From a checkpoint of a small self-supervised image encoder.
Training: adamw at rate 0.001, batches of 256.
Rows from block 5 of a small self-supervised image encoder, named by matrix and row number. Rows with one number belong to one channel. Each number is 500 + 40 x the weight over its row's rms, rounded and kept within 0 to 999. All counts start at 0. Numbers have three digits each. After the name is the row's rms in percent of the matrix's.
After each channel's rows are labels from the 100 images, of 14848, where the channel reaches its highest value: "strongest on" is what is common among them; "colour at peak" is the nearest of a few named colours to the mean colour under the peak. Only what is clearly more common there than usual is listed. The data: streak pictures of flow and ridge fields.
# convs0: expand pointwise conv (model.blocks.5.convs.0.weight, 640x160x1x1), inputs 0-159
# convs1: depthwise 3x3 conv (model.blocks.5.convs.1.weight, 640x1x3x3), a 3x3 kernel
# convs2: project pointwise conv (model.blocks.5.convs.2.weight, 160x640x1x1, transposed), outputs 0-159

convs0.212 068:503500533500287500496497363510499495502560503499500503499502502380501501501502501494499514499500499500500501500500499500498500499501500500500501497498501500500523500500500501498500500557501500501501499459501500457503499499498500500496500500505491510482500500502498439500610498499501389499499535501505492500500500501499500544499500499501527431500499500824503500493503502499601500501501496501500500500502499501500500500500500500501501498605517500505523508501501500499500495505501498
convs1.212 101:502582510531516537508570503
convs2.212 038:499485502495503459497501499503501507502479503508500499472496501521498495521499506512487499499500498505500501517500500124500477507505506500507499501478508501496502500632501500497501499508497497500526501501500532368502503505500503503499427517486500499502495499502499498499496506497500505500507508499499519499500502455500497486494499496500507425501510507499499497495494511501499504500509499497498351337499500501501505510500498489501506501497500464490484501511502501498470567524497496
strongest on: fine streaks; turbulent
colour at peak: black

convs0.300 013:488488532509499511499501501490488499504504499669523497506483500437474494493509490501491497500495512527505359490496500490509500499502478481500511502471500484509480500503608502391496500462514500495500496515493503535485483483504473503499514516504375680496500500507380458499501496510490490514500494486507504504487504501449478473509504515504533499500500504596584500492506456494584501492487481499507501467529485508522500492489491506491504510500499484758506504491487514495505497504500510
convs1.300 074:491527470491519507514408440
convs2.300 009:546507488489472486494509516551514417486482527496495500417457501494508498498476429486316512548446472460456497507502500479554492503500519511500490525424501519496513499516519493536532463505492500557498500490497494535508520489437512468492491509497490457497494355481513507486484500548502505461506459538506410545440489522501462507471478482497435491470513506601645465510474503500499477499506484496510541396503501541500372497447502527496481485609558503499521533520463491570463501587484541
strongest on: fine streaks
colour at peak: black; white

convs0.79 088:469463577500500686491499497500516495468519499500580502551501499498500499500498497501526500505499293478504500298498501487620502510497498467502481500531499503500499497502476500504503501508476504499429503499517503499499517488501501500502500508497498501511499502500499482500504511500540498460502504518495498502507427507500491622531369500495501500499500426501500499500490468516499500492511487491487500549499500548471499502420500494500511501383493449492500498499502504492494499380498500
convs1.79 098:541543546528534529545545543
convs2.79 110:494504500500502312498385500533500502501455506501496504522503628446501495495503498548503483499519614328420496518497501510501495497498502501493499493497496547494500500507552532586504501500504501557500492500567501499443526496498451493498500533499502512499500496508503508450500520505504508499501498541575495501502495493473500488501496495454514501500500472501729508515565499500483497503540477538511498500501506474458483497511498424499497501501516597536499488500498500499487500503413499
strongest on: turbulent
colour at peak: black

convs0.603 019:483456492458494509500500502496493501499544498575603491514547500506507506493507483500482516496504503512743449502521500501501499501529497497500485494500498448492486500500507491468479496491502500512500487508496508513493499485508510505500496499528376660448501500482428500761505500504550529421500478515496500439481510502630539487490485505511479502500495472506503500504548496500519503512500536501499514500505480505500532499501497489482504500498500502503510496490531497499500505495504520
convs1.603 063:488500499463542472474449416
convs2.603 009:496498493525565495494502505500494411503492501491510498471484499501494512500474500489468497395495508437507504501483499510503543494518501501494538452624482493506505498464510500506501499523615500498475501520512478504501501502524506509506607482500505475506501490501500501501492498497500494543494494503387407467523500482500495512504498493500471499438515493477494498509491502500508327503536515500507478510522526511558261499496498295499509493499510492525501509515491518499521512503504447
strongest on: fine streaks
colour at peak: black

convs0.534 044:504512600519478498504503509501510449520488510608537502492502485499502503507679506583457505554503525503522431500572505502490509507492500474501455363501495504498496501490500506485514503452489510518544512475496513529518458524542514562513503504472424509371548502521323486502507505494500473495500496499501522504506547429503627531534500514482514488504516502513501501502432500511523501497555515491515482527555504500434497499510499470513508494485471510551492520490617514496474564494496590
convs1.534 080:511450483429558481513455523
convs2.534 039:493496382504500525530469427491458478488497502500473523501622511500501504524503499525488498487500473504477517508465485501470543500493493500495511596559500498523493528543514536495499529530513506504497500518503499508513493500501504417530550515445498478500499491528439498502418523470482501501498524512511510506497483624501513498406618512500496451492538487497502457503396406497500435519515503512489272371533573504498500521506502493523487512496491520511544478484573475499465456519518472
strongest on: waves
colour at peak: black

convs0.281 125:437499502452489497500500500502508498433500486500499500511500497500500504499499477501509498500500260491502500456501503498578508501491502500502501503502500501500489500500450500500500500500499507500493503495499503500491500495500498501501499501499500502499484504500277499501580500511505489493505315599366499503499493499497442517497499503492499499501501498502503499499500461504500500495500503496490503504497508525491498500499501500497604500500500499499500496510502501506492504504499697
convs1.281 098:478479479571547567479479478
convs2.281 034:487494506390500500500506493495477484497487506510431503515542352501500499503493492505513265498486495500500473544501500500492528497507500499484498544497498505503529500675500493505499503406564500507561500503502502494495505391500507458512498502489501550496482585548471499496500500515500595489507501512600493503501442462486520506540505517458491501536480499516501499494469494500423500465510519498438490480508492519488491501500505497561500544499499503495499496500562499506499497505639556
strongest on: delta
colour at peak: black

convs0.41 090:404488507498525491501502519500496503509499578500485507498496501535499500396503343490493428500500497529497501491499498488665503500503493552500500500492500501500505502498545506492500500495503493497501499501530471513492503510504499502501501495496501501416500499580486517500500499617481539512501340518496501502497507494495500483500494510499499502498500500491503501499500478500499501499503500499498499497500500502499502500479501499492500499502500455503503517199604491502504499499504511
convs1.41 082:489481494459597470490463481
convs2.41 111:503500508502501506499499498447499500500493502500510503508500504501497495500553501627489501492684500530499502549594499482496478497497490493494446500500503506507501498524510532493500504502515501443568499500501501500490417487495488493495500502502496487503517500498500478501754500500500503503498503500499492504499501501491514487500499503506608332496500500540499484500516490497501501514501496503494513498431499500499470501498507498487505512500500500494504478281499500499476504501445499
strongest on: pair of whorls
colour at peak: black

convs0.604 126:409499500426493496498499500503537493452503493500495504512494499500500501496500463502524498500500279498508499459498501498648515502471502502511500501500500513498499500502469500498502500500491515501495529489499502499495499494499500500531498514496498501500492501500240499501544504517503496496503303556486502502499498498501434503499501504493500498501500515503501491502492500512498502497498506499500501497495504517496499505506500501498539497500502500500500498504501511513482500503499698
convs1.604 104:478483474574544566478482479
convs2.604 104:518500500498498529531484498476496502496499500502497493501443501501501501430487485500505500483505497501500526500500498501501500506506502495523493499497460498498512518519508492498491461498497473437501497479488504545507497505501479468554501567503502497487445374500499496497487511583501595499504500501573511505500501500501457509523444510489487536609497527502491501573539512499496540477502495462488541489508500529499503530485516506503503506501504118493499500490494501502503499499492500
strongest on: delta
colour at peak: black

convs0.480 045:503502495507501501501502494503499499499662505490467497497502499659557497502496504496467500504497729602506511500450499448500513503504478502495468498554499498523470497498467502502507503536500500465492500507463503484487498532498546295499507486516522455561500492579504491495553494495500499499499500494501496503504498498634499497501501499503499486497503500500535501497428462500447497504492481510473499517500497406498494500480518499503479502398498500502501532462491506555502486478500505
convs1.480 088:435457431530544524501506506
convs2.480 075:500494506484500500496513496487510507500500490497499529498501499496506502501497504501479496495502451471513509505501500502498500508498488497538450506493522501485483500499492522500504502501474502528533513499469497503508509507485484502496500504503495499459487296499500500573475520496514548446499505514545511430503474490500510515500504479761501496485482480500320498566619500501566531473499514530503498359498503499498513510502506502483481473499503501463501342501504501509499503498499492
strongest on: pair of whorls; whorl
colour at peak: white

convs0.97 019:508507534449434531500498509506504500498503502504495503498514499529506508503499506501503479505504435419758492498500501487494500501500496508500494492516500503489486500495485494501507499500496501503505501560490435620520506498495488512500497500498515506489494501506436516500459500499556514428500301558458506457508476514500505506479474637500424494500494480493501500499513466501472501513518511497504501533495525503476508502418502496510521497471500506515472511512515499427499504314499507
convs1.97 068:386501506471520506491505498
convs2.97 007:539501509499522456500501613538499504511397474499501500495471499505374443496512521511475425498500494510500534560432500430471483497504501476488512572387526500488453500500496503544500502524529500465508500457495515540467452464415500529499504484500509500472466486507500499482562497546501528490501492512492498518514504277497508500506449502472427516496503500509646493493457413500483444491564489500519486553502517493457474496442500462473498516499476543564546492576460484509542483546510493
strongest on: parallel
colour at peak: black

convs0.9 031:500502528494364499500498501552508513468587498506497503499542497498501501500507500435512503501499501485563498493497500477499500503517495502500483477502510503499501500520475500468502499512492469499503480636454499514500500502504499507502504494524508497497500500487493499505498500501550453342500464543507489521492480497488492500505509502515287504502498429506499500502497504503498503515502516487500514499497519501379547502455500497506508499485500502527500507500527500359516465263503553
convs1.9 072:483530486497514503431548424
convs2.9 013:498488501422495499500500520456508502487496517497504500521479498529475455497489500452495501544562480526480500420474500460512478500503523501498467538495526500498495501534514501530499500507492500432498500617485508513513670303377514489500529500500500476474492506518498495498559498557500507494501361580500505501422498491502512501488386517430325506506530482504541509498503492500498497500503495499490502514504481511460500495478503474464499517558482487515580492507442536506516486511477501
strongest on: fine streaks; parallel
colour at peak: black

convs0.261 120:527554504555500501500500496499512493500501493500492503461500500499500500500500520486501500493500500512489500500500500508458500500500501498500501500496500502500499500500648500500499499512494500500498500500524500497495500499500494647500500507498498500503500500500595499500500508471246501828500547475498502500500500500499500502501504500499511502500500572487500500501485500500501500502501500500501459500500500499557500511503500500567494499500500503507498496500500500500498500500500500
convs1.261 113:504493502503619502502509503
convs2.261 111:500523500500463500500507501502504510500505501501503491492500501492496500499499500500476499500501501499523502499501503499502499506500496511533500500500500500499521502499498500495497494500501496501507500499368480499520503509503500784500500519505500500500497500500502499415500500514725500232502500501508499499500435501501500502500499500500590499490500441505500493501500501508500500500500500499499466504514496509464502531500500478479508502500501496502505499502500501500503501520500500
strongest on: fine streaks; turbulent
colour at peak: black

convs0.48 050:493497506562488500501503514493500496497503432494483500501512501502501500494485493500505500485501512495495502523507499541505500499500501506500497520499502500496502500504479493522487499489500498502526499502498500507499500501502486916501467508501500493565501494496699510518499500507510457498499495500545490506495494500497484497549531496502500506499497503512542492504513487502501501496500485505495520501496503498502502500569528505494491500500514504513531547497511476479494503487500500
convs1.48 080:502484481431530550532466442
convs2.48 041:468495565520482584507499496492492503519500500538499495511563510498504465506497528553592501495500485604547506549536500500496511526518508488490496464559501498513483506509616524561387467460507498500508497472491455504479488508497501500511502510508504523504473508559468429458541496481485240500499559487499498481509571490501524509501500503477500437520499508546707511487495480500525493518483499501498507516501501512502520485517468488559534542499487501510508495501525478494539556456523513
strongest on: turbulent
colour at peak: black

convs0.624 090:488481508507528489506500484501498499531501500497501495503498500562563500488496492492498501499500506499502500500499491474508503492502453529486406492500510500500500500498499497505499497516504499500518498501500162505364471484470501727501501498500498495406502483500499502502511490507503498485499495500488500500462500518502497472502506499503500504501499404506595509500533481497504484468512454502496513516517507485499502496504553465491511501508506499500499454500538502504502498500501493
convs1.624 089:504437506507584501498443503
convs2.624 111:501473500501500510500501500499493509501500510500498499489500500503500498504496501518499508497504498526505503509502496498487497500499496500482499481522501485497500500526898499496475502490503499502501500498500497502499499517533486347527499503456500497504500515498502429499500498500497526498502509498500502536501502500485503497499499502496512499500497500505554500491511499499601499500499500488495465499500502503588501497500499499500509501501500499497500498500501500488500683500498499
strongest on: parallel
colour at peak: black

convs0.77 026:464499611481514513500504514455500451503497521500581491527500500477392465486545465515418499520463516471492515499505500551546500500500528499500512498500474500508500500580572518509499517483500501500500500499500518726493554500500497499500533499501504480470540506492421568457500500530390417603500456533471499425494556484497478499520501530500502519500527500501458500502477477500362495500471499477499501524505394592595499500511466519470553501527445499499444484498500500495499501530500499
convs1.77 066:515423441493503514466545465
convs2.77 011:502509457423498510500504506507500580503560493464506500501524497447440526488457517495638500491503468501500499502554500502494501498495482470499417503498500499496478500503481489510479501331500500522501500501500508558530549541443499461498490476500489497476461506498485506502483501506504495497500458491494475459515487508636495500500497490517483509499504487496463501520726501500507307501493509507440556504465480515504393464503554542501499495498555493524496500501476501500489506446499506
strongest on: fine streaks
colour at peak: white